Rows from block 3 of the text encoder of a small contrastive image-text model, named by matrix and row number. Rows with one number belong to one neuron. Each number is 500 + 25 x the weight over its row's rms, rounded and kept within 0 to 999. All counts start at 0. Numbers have three digits each. After the name is the row's rms in percent of the matrix's.
Before each neuron's rows are labels from the 100 texts, of 14848, where the neuron reaches its largest size: "fires on" is the input token at the peak. Only what is clearly more common there than usual is listed. The data: flat shapes of many kinds, plain or patterned, on busy backdrops. In brackets: how many of the 100, against the usual share in percent.
# gate: MLP gate (text_encoder.blocks.3.mlp.gate.weight, 768x192), inputs 64-127
# fc1: MLP up (text_encoder.blocks.3.mlp.fc1.weight, 768x192), inputs 64-127
# fc2: MLP down (text_encoder.blocks.3.mlp.fc2.weight, 192x768, transposed), outputs 64-127

fires on: "n" (100 vs 5.8)
gate.636 151:500500519500470480500482511518423500552435482500531496500500501500513500561469500500504526500462467524500500500506480500583543500471500476500476500471492512500500500500500547579552485500500480
fc1.636 147:500499513500500500530500500525500500536414495500500500454500500500513500500452508500500572500500488551500462500500500469500547485458500532500500513462493552587500500500537500500500485500517506
fc2.636 149:500457500521478488477493500455500467500500450488500464500440545528476528569478530452529500500500500525465500503474452475500570500500535508539462500500500499560460514500476500553500500516500500

fires on: "d" (100 vs 2.3)
gate.581 094:465491500500500500500500500500467500554500500474521500500500500500509456500544500500531500545552500500496559481545571500500500538523529500500500500500500500483500500500484500477500500549454500
fc1.581 099:500500500500525500500500509500527500535500571500500500479500500500500473500500490545470500500534500571497565500538540500500422549562500487452500488500455485508500536500532433486500500500469544
fc2.581 097:475435451500497500500500513461500492500500522500490500490452445500517456500500481500500500500500500500527483500500500500500500537500500500548500500541435512500500485500500500500500500491510471

fires on: "p" (83 vs 2.4); "h" (17 vs 1.6)
gate.418 039:497500500537500500491498500474500473529500529500478500544490465568500516500548535500500531559500500500500500519500500505500496500513500507500500500520516500500537500470500500500541500414479500
fc1.418 040:500465500500459529500525500562542479447500454455500500481559536500500500465529500500500500500500523500500500457497445434545500480528500433476524464463500544500499513500554529513500517500500464
fc2.418 038:500476500519500500500456500500453516514500500500500500450525500500500486500500500500526490500500524506500437455500517500447488537500500500550531500500500536514538500500519500500500500485561500

fires on: "r" (100 vs 8.2)
gate.260 148:523500500504500500516500558467500500530500500500514524496520532462500510516500486516500525500577525530500476500460500478500467542487469469479542500518529538500492500525500567510504506457520529
fc1.260 146:500500538500500500456457528504502500450513495539500484535500500500458590500500474500500468555500500503500481500504500487511469548500441539512500518526490551476518481500500500500522500499500469
fc2.260 161:500500534500504500509500551470469484531504500530500554501512498530544514500541527500500471508500545536449470503491470467500495452483500543500523500533451481476468497496504541500500514500497533

fires on: "h" (66 vs 1.6); "w" (34 vs 2.1)
gate.729 078:514461500500493500544500502511500490500500468463483513500425500482500500455500500500489500500500500423500500500522463500500500469500500500500500500554500488500500500500500522500504500519500567
fc1.729 086:500535474500500500525470500470500500504512500500510458500444500453510500437459500444500500595500500506490500509506436500500521481456504500470500478500502500455500500500515500500500500476500500
fc2.729 087:506523457500480500500500500560500500500500515500500474500486500500438500500511500500497500461500500427500488500500500500500451500508500527500500466500552525500482500539500573525500500521500500

fires on: "r" (100 vs 8.2)
gate.353 021:461500500500500500500477543500520474500535500500505500500500552516500500500540534500500500500500515500466500500479500500477500553500534500500470566531436500500454500538500479459500500500436500
fc1.353 025:500500535500470476537523453463530535538500500488534504500500500500544545500500556500528500441500508550530500575523461500534500526500500539500517485473500500500500513466519500471500509500477500
fc2.353 020:500500500500500500517539481500563530513500500500536463500500466518454500524500518500521537500550500500539532500477462500558528463500539500500500500500539500500500524463500483500500500500511500

fires on: "h" (53 vs 1.6); "w" (47 vs 2.1)
gate.506 114:500500500500450500482500500440481500562500500500500500500500483500513525426528500500500543464500433500489500486500478501500467500483500469484525500500500500470500530463500500529557515512500500
fc1.506 113:500500500448539476500500500540501519504478500500562500500462500500500500500544513500500513500485500521526504572500500500485533472500500554473500498500500500500500551500500549500515421508490500
fc2.506 108:526500500452495533534525445453566500500491536500500549545479500475509500455500531500500543503469500500500500559445500473500470500500447500525514483500500494525500500535563504500461457477500500

fires on: "p" (51 vs 2.4); "n" (24 vs 5.8); "f" (15 vs 0.8); "h" (8 vs 1.6)
gate.591 080:500500500439526500500500473500537500500529500500500500517500500494500500500500465450500558488485515500541487500500492448500507500500549500500500500500466500500476500518521500579500515536500555
fc1.591 074:500500500499500482535466454500500500440475500540415500500500500500500503500500500504500500500502500500500529500440500500500496500483485550461500500500473553500500500537500490479500544468505500
fc2.591 073:460534500500529500551521427553500510404455500535500491481500469523542500559500500533501496529561535500500500500500458500500486500500500540500481508487524486500456464466536500499486534511537530

fires on: "i" (100 vs 2.9)
gate.162 058:553460440500517476500500500540490500502540500500500500500495494500500531500519500520507500536500500518470547500500464500452500500500500535522500500500529479487563500500500500462500500481500539
fc1.162 055:500500500500462500500500500500500500565500509500511500500454535495446454471489500425505523500492500500500500500538500500536500452500500500500500515500589500510500500500500500546494500500500463
fc2.162 051:521500500500459424479500516517500500500500485453500500580484500530462505448500500500485452500538500500441500533500425500500500500421500500468500500500500500500500500500549474486500500500500500

fires on: "d" (82 vs 2.3); "<end>" (18 vs 2)
gate.88 098:478500500500445442448500500494510500500473500500487500500464557433518524529477500500500500462431502570502500457500500500484500500500500550500500533546457500484500472450481500500500454538500455
fc1.88 101:500500514500500467500534475500500500512470551500500543500500569494476500520500500445500515500419539500534500500500500524547500500450504543478529540500444500500500498481500500500500472500500455
fc2.88 093:512542535500500500500500456500519459500491473500516500500454500500500500524500559500513451500465464500500495459474500500462500500500500500500514500560502500514482413500500532500500500528500500

fires on: "e" (100 vs 10.3)
gate.765 107:500473495500549500506500443557522504500506500547500472555500531500511500480500500454523473500500500500500452506478517549500541562500500415500483464500500500500470470500500512500542489531500534
fc1.765 122:503500453529480500500537500519547486500500500529521500500512500502500472500520500500524500500475538459496421500477500545500447542500532453497500504482500478547449500500531520506500500500500500
fc2.765 108:536542500540500500500461476486528492500500479524500508500545491500500500500530500500480481503516500500500471486482541500539495500500500440500500500537500484533464500464500500566524504546484500

fires on: "e" (100 vs 10.3)
gate.114 141:538500548526500500501500500537500464467500465546468500560505511486512533523472500540471523500500456500496473500466500500472544456476500497500500500486475500557521500520500506500486500520500500
fc1.114 135:500500500480500464535488554483544500473462500472454482492480500500522500455516500500500513518489500472500494500476498496500500481500500507500509515500539492458500502520500469476573500500501525
fc2.114 153:519516500476516476491511512460500500504524532433487500500557500483500510481479538426500456500447501464500500500521500500500481500500500500472500481481500485444495448500500500522551500500487500

fires on: "n" (100 vs 5.8)
gate.44 137:534468500470496429500425500522500476500500504542545500500500500535500500500503479517495528544500529537500500518432490483500500500481500500503500534500500500535500507512536500493500515500531500
fc1.44 132:500531487507500500466583520500500500500548500480500500500500459500500500466495504474469459500519480493473509500500565500500479525538463536461548500452468500466496500484467450454465514500476495
fc2.44 157:504467500500499500562537490500540519469486500500461500500500496500479500471525500480474478505500500443478500500500523500500469484500500500488536500501500500478478496493500500486500522500500500

fires on: "p" (100 vs 2.4)
gate.438 111:500500489496510535507486467500473500549475500500561500465500499494500500467501468500517514497500515500478500500494500418520500517507545453474500500568463500500500500500500493500500500535500500
fc1.438 118:476525500491500487500500500500488500540514500485500419505500465500500500500514527524461500500453518500500504524500500491549500504447500500500481560447497500500500500500513470500542557538482475
fc2.438 112:500576531486500544549494464500500473500474446500500500500500500545471483500455500500500459519471500500498478500461500500500475500557500500482438500502500500497500553500500500500500440491500490

fires on: "h" (99 vs 1.6)
gate.697 088:454504531500500523500500489446500500525518443500500500509530500500500500464500446500500500500500500500500532500500500437500506547470500500500500500494500470448500500482500500570519565500500500
fc1.697 085:429562500500436575500500500500500500520517475500500500468500469500500524483502475474500500479500481489529500429500461457500500544511508441500500500500501423445474505500500500537559528472463491
fc2.697 086:500470512538463500468500500500459439494500500483500418500500489500500500500500519502512458470540500500500449500510487500542500514492500466500500507451500478459500500489500500500500544471500500

fires on: "e" (100 vs 10.3)
gate.231 167:518500509500496500500500484479519526500500500500522500495559526500541448500500533513508500500500518536510500479500501512487518513569517476500445492489500500500500510500524549500500505500500450
fc1.231 146:500505473500522507463525460500500461500557489500463511500500435496500500500504473473500500500563500509500475506484500500482517476497513584500562537500455489500436500500449511500475500500516500
fc2.231 164:531532490497521477450524500500528495546510507465507483473500500464500531500500468500478490528500530500555474495475504469500518500423538500500500513516500504506500495518521500500483447500478500

fires on: "r" (100 vs 8.2)
gate.491 075:505463509500500500509500527516500500548539567500500525448500500471500506556540500496500500519512500500500521500500500550471471570565500500516500553530500500500481500541500500500500519500500540
fc1.491 085:484500546487505500500487500500500465471500473496500493500500542516511510500500500500493473500500523487500492502500500500500500460460475497489461500466500510516535563536521500474500500487500500
fc2.491 079:500568517500500500500477486509500544466469525500500435500500500531506500523500500500512500497550515500500522469500480500533506441500460454500500496500523543561500477500500501519510500504500500

fires on: "r" (99 vs 8.2)
gate.182 115:501500500477500500500490561500502500528500515500469548500500500500500476519500470500500500500500511500500500500479475479448500469463500492472500500510471473500500500547500531500500500480475554
fc1.182 123:500514500500536500500500500481511497437535522472500455500500500520500445525480509500542464481496548500500486534500500526500500525500435500500500458500514500487500500482500466500498540447500509
fc2.182 107:498448536500500500500500550547500500528500486559500548522529465500485500500556470500500500500514500500500536526500477500500500544500500500542449530500492500513425508451478528500500500500500462

fires on: "h" (100 vs 1.6)
gate.479 086:544500522500500500500500500511500454500498549500500500567500488500500499459497500497500542500500500500500500492476500535500504500500500500533462500527539500500500500456507500548487500500500500
fc1.479 096:500544526474545469500500500500500500500527500500459500506536542500498563531530500582500500424436511507542500432500525500532500522467500527564522547500512460535500472500500500466500500546500500
fc2.479 099:500500519497514520455500500500500521500420552500500500500541518463539472500500500459543500487500535536524500509500500500523517528500500465479500489437449425500465494475500492465500494500500500

fires on: "e" (100 vs 10.3)
gate.344 152:500500500500453500500500516500464500500500477548500500514500559500500482486500500500500476508500500500500518436500523512516465509528506460451435480448500506500500500543553500487500522532500435
fc1.344 158:500500500500502538500500510482500500500469506487500469500521561500500521500500500500469500500472529500537512509500500500500441500547511466500427470443500503531500510500522541500500500500488500
fc2.344 155:512500500513478559529526500464500566488528500522477481559500500562500499449515516454500500499453507456500582500536497516500454500500500500500450551463500549500516500489500500500495500500527500

fires on: "i" (100 vs 2.9)
gate.606 118:510500507500500500500529421516519500530429540500500500549500500495471456566541529500500500500503500486500470486501511500500439529500500457500500488500507520500497500430500500463505542472520478
fc1.606 115:500500500486500500500500567513500548500499504515500568500506500500500515483499500500465535491510500500592522458500500481500563500418500500500500507538500500500492500500531518527471517510500500
fc2.606 119:500500500475536479454487515458500500500500500521532500513478543539545500500493485497499500459500582542500500486521510469500505531484473534512500500500482442490500463548541537515496495528527500

fires on: "e" (100 vs 10.3)
gate.490 081:500500515500500532423448446490500471469500500500500559489488500438509500500471500500500500463500500500500521500533500536426500500500452500500506500500500555500500536477500500500556455462534486
fc1.490 066:500541500500500500548500500500593500540528500500500445500500500500456500447500500500500423547500500500540500500482512500549513500500500500500500500536455452500500536500446500520500500500500500
fc2.490 069:541500500500500500500500514530500500500500500500500426447500500500500562500500474500500500500500500541500430500436500500500478457500511500544475510500500509491500500512500543500500500498500500

fires on: "p" (100 vs 2.4)
gate.589 041:500450500471500500500534500513501500500500500500500500500500514470500527478500471540500500500500500516534500453500450500514513500500479443516435509500500477500500500466500475468434496500500513
fc1.589 041:514459508500507500500459500477445500500500528534548500500514472500500500500500477481427500539500459467481543500500500500489500480500523500500469500470538500514487500500522500500455553500462500
fc2.589 037:500500500500500500540500500500500517500500479490481506500517500475500530430452500487456509518545500539507524500500500515461532500523500500472468487536500540500521477533544500527500500500546479

fires on: "r" (100 vs 8.2)
gate.334 058:500461500537517555500451508489480500476500500500509432500500500500500500500500500519505500500500500500480500520479547470500526500500477500538500481554473476500564541500455462526500446458457471
fc1.334 057:562500471500500459500500500500500486513500500475500492500472500482523458500491560462439500500500500510500500496500500479473479500500514500533574498524500525500500500500500500500500500543500555
fc2.334 051:500496500531555546500422523500500470522500500500500500555500532500544500530500479506500500500500500451500568441500504500500472500488500500508500534531500500452500539453500509479472500500500500

fires on: "p" (100 vs 2.4)
gate.658 139:500478500500472529519481497497500500500537505500507490500500500510500526459527444502431500533531500500480500507459500500475500480500500461500489541500499500500500486500515465500459500528553500
fc1.658 126:500445498500500500500500500500470500457500500500518500500500537500447482473540462502425500500537500500500502500500500500473500500557500500471500525500500500456476480500500445500436500527500500
fc2.658 133:500476500553500543521467493500544500500542473451510500500487500440500531482500457500463540500519500479506497500485500533499510442500531500500435532500510500455500500500509500464445535500500483

fires on: "e" (100 vs 10.3)
gate.356 047:500463500469514500460500500500500500500500500528514500518549518452489451500469469555454471526482500500500500464532500537498500563463500538470492479500500463452500500500595482500523452529497525
fc1.356 049:500429483500540482500500479500500500500500562485477500500542528500500500474500479543500500500500531500518418450500470500500500500559519500522521500459500500500500485500500500513486458500500456
fc2.356 043:500522556532485500500500459500532481524443452557543500500528546500500500500500492500500500500500500500500500546455500500500500525500500443500516465500553478500500451500521500482500500476500545